A small CTC audio transcriber, trained from scratch.
Model: 2M parameters, log mel input, arch quartznet, norm batchnorm, activation gelu, depths [2, 5, 2], widths [192, 288, 432].
Training: muon at rate 0.019, 5500 steps.
Data: trained on strings of digits, spoken by a formant synthesiser in many voices, 36.0 epochs.
Rows from block 6 of a small CTC audio transcriber, named by matrix and row number. Rows with one number belong to one channel. Each number is 500 + 40 x the weight over its row's rms, rounded and kept within 0 to 999. All counts start at 0. Numbers have three digits each.
Before each channel's rows are labels from the 100 clips, of 14848, where the channel reaches its highest value: "top examples" is what is common among them; "peak on" is the class under the peak. Only what is clearly more common there than usual is listed. The data: strings of digits, spoken by a formant synthesiser in many voices. In brackets: how many of the 100.
# convs1: first pointwise conv (model.blocks.6.convs.1.weight, 288x288x1), inputs 0-287
# convs3: second pointwise conv (model.blocks.6.convs.3.weight, 288x288x1, transposed), outputs 0-287

top examples: "eight" (100); last digit: eight (69); first digit: eight (33)
peak on: /eɪ/ (100)
convs1.87:471548528477485532518450516463502488486493500476529486488471495467519525424526488543589571480471557488534511507502555504396457524519566478401468527480510469558501443463526447481505499541518423490464528499493444465500542446454545497560469469478488531514538566456483390380535500488478476528462621483448492517513560453439560513499524426490480483493456595499511432542541507490498568482503424447446468531484454459486490446569528597483447467483454542557505474538452506598527517502527416514505492502538490533488503572473504500555466496514535536498379496539570496510556558571487504525496447503540533490495527462514538439510553417526523533499465506483518469565465485479492534468515515521464548543475462499476518471514454495521489509465490494525479473497494506435432512506513541499503508490493496397523522469466455466533507502453489592500478519428439504442417524516425497508
convs3.87:467464508499495511555437500545491516524561462428419479497449470560501444459472516479476510492516522434637512531497494453431414538490497559558480533431612490639514480577442492494471509460522523431507509497458503450483511480494496534445467522579550458459505477537506522467429503477478527485526445554382558464520531537485467479528523537544541535517479422537486454478582608537526478517509513475512461510518482469519530507597527500495585384528537507442515478514529559441526566562482505525447524503534500512510490577549483517502526474536493483539499486571457451512478498488502496463465539528498519503515514458454453502496519500513473450507547537425474566496494549514521505504553499530449479456520535514526472523504528529465568533477559526506501441534498469451464474500522470487495483526548450452472509484468514473519401517484579507453488442495515518447504399549481506500

top examples: "two" (94); voice: child-like voice (60); last digit: two (58); first digit: two (38)
peak on: /t/ (33)
convs1.72:461497503448483584519540469532516562471459462553452484500511482515478513468538557534555535484497491375506548533535539484526504531480473486474467540486531545405467480534503540531456470556462554477482458450472545506553555523445558415498494549457575442515404465535574456523530529425472444501564548442533551467534551495459473483609550484473516527490449497476524518466485524523444538495511512502484515511616475491545490467539511497456500511520527482544529540397459480463458487438436474469448495532409551555518451527455491432484526509547530524520575498564569530474464537511514490550521446485460548491490514519548502460437472469450459540477536467506568446507516481505485462528504588520477468556483500569485449546467516519485485450507572556448496452487516545499466529470520503542502440575543445480519525519514524558510531534501503418542462466533437497472472506475528564552
convs3.72:482502434529504480571472552433513484571543529455544516492544505491457486508531498519446526477556544488494493466554526445401453480516483499563519461469493471483534500475548402488517489460553563455443613556569427484470488434493501530474477409460503476546608511455566468450491509486520468574482483533517552498478445527515487457509538451478518531499438455509499498482474511495452468457473485475480538471474517502484473491534516527493542485545530479458586471491484485531494564456555560447536568425490452390506473474457528475447515468506592544520457533577448445496509497517530501481476584518512570534482489495489500501550555483479561585491457550550514568434479496474483491497521524540501524570596467478513519498494484573493549524497519522454533555559515481559439449522510509459516486525523572531528479562502483522552470461407473461549523511449503554492483514434448513439

top examples: "eight" (100); last digit: eight (97); clipping (27)
peak on: /t/ (100)
convs1.173:625400529507503478530523431496520516509418447482448479505489535454509541494481499467464513466511548484491550459464544486450483499564451479429503551493426504467522515458541513505528487482549571519539457436522501492527450504513531471532558640499465501499552438558494510534497522434491465540475480488589481436486530493484529503520535565531485475392459490465498450563478531577491420500504516515445513557488489456423541487486457517455477490465511495429546474500478455487482476456517570471423531472557489460458454507545513516435542516490559515515451524429480493529533443496459527510409490505469486495566547554495490495543499407477460525528626481527484528488530478511477576487544473483506520533464491538527484486459551489542448504449422483564510537529434457494487414419475532472467503431500490548477497504458479528446522482519476526496548551454514538497528434502539563471
convs3.173:524479403503500512485410441544462426541516513447503523510531509469470547493506492554395587452524496541598502574485524566500501424414446474509507480502507481439501522385530535478478507474467527519536515477540519554517543481500529442530515419466546456480565452457464565580493527527511546471425535474426497573524453463576482496527492455491436458534538492465494442506375452451506496463516511524549482551473483511529501455452477480487514506446496488490560541432514523520516480474568515524459437517559490443505567420571493474517511475520536515513415510586522504492512574511494521510568504482480503468524534579418523500503565538468436577488511575467523462528512494531503528483461551512534461525460493495505509478516506544530512433541511535464540489517479520510494516502496459412499500497536493483512522475487492467542404464470518451497485457459493524557524446537560488447

top examples: "eight" (96); first digit: eight (50); number of digits: 5 (41); clipping (27)
peak on: /eɪ/ (96)
convs1.28:508471482500498490500374511529414493582564505517498490591477469488461424466450475547479460469472431536459458482518549504493473472506563441432478497477503490539441390600415590490472476526549451528517553505562538489431362530509555510571478482456473492503477505550533506498514473400483502537506510507535488441500506524495586448494453497515482491444522444523548458539517454539461457532491495523530553464562427532486493442449451487482531487530467463547472503483491537485510531501439471476440510493491483479484500588517437554507495505503438459475492498485474533455507633549500484520465487527496485504400486536556498512526470435518501536534438545522575491518514470525555476477459527498510503475496510495451553510442473416503509524486465483548537444522481466469457526522476489567480483448501499530486494516460456486478495563493496533516499572420436464512552481557558483479
convs3.28:495534556508528468524509448547466439537523467489486501502584500464536512456509469501503485490500531478471569421416513461451508518499477485508533428534552527525522499479540451517501506478458467567525518523500534498531466486525439565555547564507433498456538503459565571436520469441509517462533511502433518502470491435491523499569551471498454401596516500476432470500544455485549567482562533500547494516491586498458537522482440549539517528499459507527536515439456495483460483442436466487435501455518465490462488501575494512506546487501448521521532536558491599497473530491465490502545535514530478432457516453461431489498540520557490564481478502445530454439537492464521610460536505514524531498511504432485537589507468492465405492384529524439465625476546492560476477505498508470457470491505483542483499495542501546493495565470448395531436489476505457485482431467435545511

top examples: "two" (92); last digit: two (56); clipping (27); first digit: two (26)
peak on: /u/ (67)
convs1.157:447492596482464509511481474546499492478514502507505492507414464517549499485496503443478529482517597499432516582475515560491530562461525539554494402507481447441487500487507463570525534517546480491497546523488525515522529487476531437444517501462517483486392559494481533500470411410506508499472481550549462445434488498530509522476413513532425561525520488464453496487551487480498496414481497453452531482502543516557469513480485545549460473525449560418493541519545516566496539524499591513487478498526492507508455529479488477506543423486424496491561515535498558552555464553517446486432526386561468526478479477495476445583476496427408524382552484461525466421532524535409503535498445497515486516452496456533549454512512453499457501420468504506526433488449510434516482445495490496562518457503511514512482537441463474480432498497478499514539548531446443455519529497482463524
convs3.157:497540502484442508453536502469617474441426562501484527476531525564490518522544536474478485451499577471528521411453582463569510525503483515469589451522514448463511471475526460551453440469440438515565512520450388541512483425497492428547517540538428513512473501530527472456485476481513541494547545525457544515528534518591552474515506485468503517490474477577494524545459532451545503492433542544513492550531463420510476512510486488495468408531520458472521564504500524513512468519502450560470497517561471518528547471534526571534507494510483502550598567462516537471544508545521472459508529528467509507543460398495516516441556511562507532473493562509432458499454493486503534429479566523471530467514478497574539545565531478459450497511468476501508460499516465551553493531487489495437529470479593446540548587470481499484508503484553450561554562545517588498505516507576500455

top examples: "two" (59); number of digits: 5 (42); clipping (33)
peak on: /t/ (50); /k/ (25)
convs1.285:435564485523443542493505507520526549537505537477508480544549445605508565580539507468534434489499488586558545476481488415478538516400455475476571499526523455533512551556521468486515474522574520477535495495534460567493526445475554508486545483490511494519478551476522516545472494472397443551456464513445553526525466479504512454590458436495476480494566496554465535489487495580451482524464517556463512510420511485465451469426495461512474470478602492553461512472536511542554533437527530478535544533454478381484509490563426453503520582490466534488532518480454422485489424497539526500486525476477437479475499500516475507480405557487477473566497454468541526486548513524549494502467492515496464462507483515536477538471491552502476481478447485512496507491461475575470544428466474511525510512483573529512482511492518552446499557412441432479546508433523575500466476413513482562
convs3.285:502489501508390523570509579461524478524534485544550481486533455544480520473538490485505485491468488541515547476436492523491626487503521518574508523496508481561537532511514457566461450510496529462563429478416549548467499470507485499570502491486517494491538520561488503476499470518490441470521490490505480493469448461505496493510507545522581542399520487471432526518527511523522515454522521498530561546495553487471484529487507463458561521453534484563366398535514463451463487535489460544477431489506480481434518555508495430588516588473541441413461477462460470480494516502557498523529515550544489553533487531449466531495449441467497407532479537477477415478498474450506488522531519432525519472518534503575452523466503506497441519480467492492461510475508533537513442521496492575507496557459592485480507469488462442399507522541475567450478448589591463420492437496464464496

top examples: "two" (98); first digit: two (38)
peak on: /t/ (98)
convs1.4:535555550465537501520537487438535572509470489524511514477503521394482515504485520508531441571512471533489483504549523572537469535430378420441526407512499525556505557530469467475573510432587443506487648508508520563488500474413557458488460479537543461502545518459481541594502473358410486499505554506451504516552504498527491490535514471501503549534459501491491516460493444495450541518509582503504494504477519516532515531380640537504514490478496531499462516553473485487507468421487590486536523490505537464509510488507467510447531508526509501544565493440506531526472371476472497477465520454494503507488466532474542530439495433434485481504520500474501522525499479509530548508524527514418514497495514514446538507526548511550470498535494513549491572510536488499491545541509518565494484555463462444451501535514494497533484540480518483538468481553566512570508521529505487488
convs3.4:459543487461510525502620550462496518451523461518482464470440544515510470535456516482545515522531470496488461546464550541510500509547415579581495503455468469492527495440498558505500432462580456488453465427453511452484469524475549533513497485497521546550497492490458499490536394476521698522502542574496596491528472478477505498502455511502390503472499487498509525486535557538470537439473461501436487473493537429506497514450431456526417478536516534480447548476459545448496479438510528538482477496513514518521535507540490489508515517533545516455532510561529478498499456469447507489511410496509465490431428460480505520488498509480478534467564547511496499500500506496443560483473547494544501593471477489420486515449517475560446479591487515535484507497562525545463448513477501458504511489481513578463473501486539507497519533529498420432481521469593416478537544398490504459

top examples: "eight" (100); number of digits: 5 (40); rumble (30); pink noise (29)
peak on: /eɪ/ (99)
convs1.110:457612560528533453517455460534529475505505508558484450512478449462494500490569475575487568453493529448481497494471502560520528506668544537609470514511584490463489451506531507516460525437528517530485504565488499421473498469557507513504415487445534519502398525474524473491445579462532530497517464462460472512463413524433509514502454531536515451482467556540454434543547594491492506512495461471459481527523540493492522511461504535476443522538488471513478467464446490579521546391533479477517490459511507515485486537492525484493527527475510507480389555580482422515519555484510497482484460572509455527557507523506504528527533487484455483498512557538442553533469491555489503484468507563437488521432461431453517511458538530534546497505520511486574505568545512497502484460464495485413493598496489465499491475448524508465503565537506522444517467461610517505465482515510458479
convs3.110:518499547510501530517513557517549504547526414471555485473470499526495532533499495555454516515490549476544500447472475496615549509543498415432505561482525508583517469525492531546540502467489465486497524463509499537535489516524525466511466509511497543524519518462495488532512510486481451534551522531620421453528473440537443540453517497476533507528427495487455421429487557521507528517458558488556523509535525529516526430464396470509583502488474448525481485486521510510524506522556467530442449564517536545449450449467491495496374512529500488467469480399480426540485509542504526465538497384471507509500483473479477494447525501492520515542466483462566528497528475516521433530447574458565534473437476519535480507498513517532419536574424445527495552496495500524499495455485539476441462520501490506538510491498440544583439597474452528452575538516421511528601545506581530488

top examples: "eight" (100); last digit: eight (80); voice: child-like voice (53); clipping (32)
peak on: /eɪ/ (100)
convs1.170:513480474536493545457526555503462505542523506476510570459494497506509556461505519477494534499463459510556542497504522427441553509478599489553513472488454494603505532549588516522543458531540487466556503549475505558455470527588417440478545507546525486518560580476502528425489526451492535495475508496381503483501466506473530456559533473490541463550441479529466456485467434478485536460572482504515427503437487473537497536476440528476412465539488521478517502517459475573510560500513582471502533511478511542457418530487457462527523524502547495495482523555541465503460471566476492557563472431484494497458485485562504466446518559501497472502424533491505531485486588539426567506529471489566568418499464482412489514485512540504528511450507484478503482468511552420484492506523507490398521517568417405403490564531510491483453532518493525551501512486573530469457466464456529520
convs3.170:528508470519545507513491460468475412527464464535485454551466482494554512477464526509494487512529521418493494572522569541450520516514504491457544575466509560452455478536540473561528484503574520473434513548435510520493471505527480642424510465515504475534546469493516482485537429548532534578545552522627465514414548464481556539458485443512479528453505494478532572528480491482513584565441520526507505466435515503499490414517486464595506586552457525537560475511497476475485516502473532515500532529492548455500510522488525512472545466522515481543547425516527516490465541498485493507612444564530467544450468559524554494555451498522525556470480490520458482498503510483484513518469512521520539494508548488517492483538390517568483501471582480513512520435534520449524494487468509502579536510488438450490480594472495542532525554451497448394503525506459449510503558540576552558

top examples: "two" (94); last digit: two (86); pink noise (32); rumble (30)
peak on: /u/ (67); /t/ (25)
convs1.179:534468444558480481496467518493517530530465478480581449471498467506493425564465567527468502509514534554538471529536491487519492499509488427487518506573531516480453537509482454509565539562524556470468489483477612515482575544560515431573507483475614526494546520505477468529586521523536482458469511580510454482451558463556479469475546497532479491536532493519544600490522472448491478538453467539370460429584507476486471514504537486511507491526503427489400460449407612490431506475483525452453483541454491566525522400552477530479580518477617480531458513462489564548535531453524491488491513523507473471551509489525457571470560491456529507525459520521485429530522482458452530524479427506557467519483491522525519474528509478516532476529564477543478441482464492552479518516506530509463513555494504405492511518454470501462496510532465506496568459484541470500454508522472458533
convs3.179:483446413523517504522589523513514554524451490497499515518540534413466478493535480484541541444518489533510548457517575470479401510507503519502566457531528453536509500478489562436522548493490488511505476509569512457543483484484558441540496447552481534506461519502463541496469511467517508469513545466479516497498500478542486498520476514500595568524467427487458470490496482451544449463443524492519497425489501479454444529522501510518475479412421481517522589511525496518456572536471415415467592428444515528475467520431488459470536538484548562570513592483498506471543560541437534524483456463516524540455462505457504498407544420529461462545621519504579503465474468453511438525547501493505546470495496445468558518431480529518501514548432532494469520509454518488481421488465482460470434488441499492490515461484470539544506455532527437526463410503487583509475516473570585504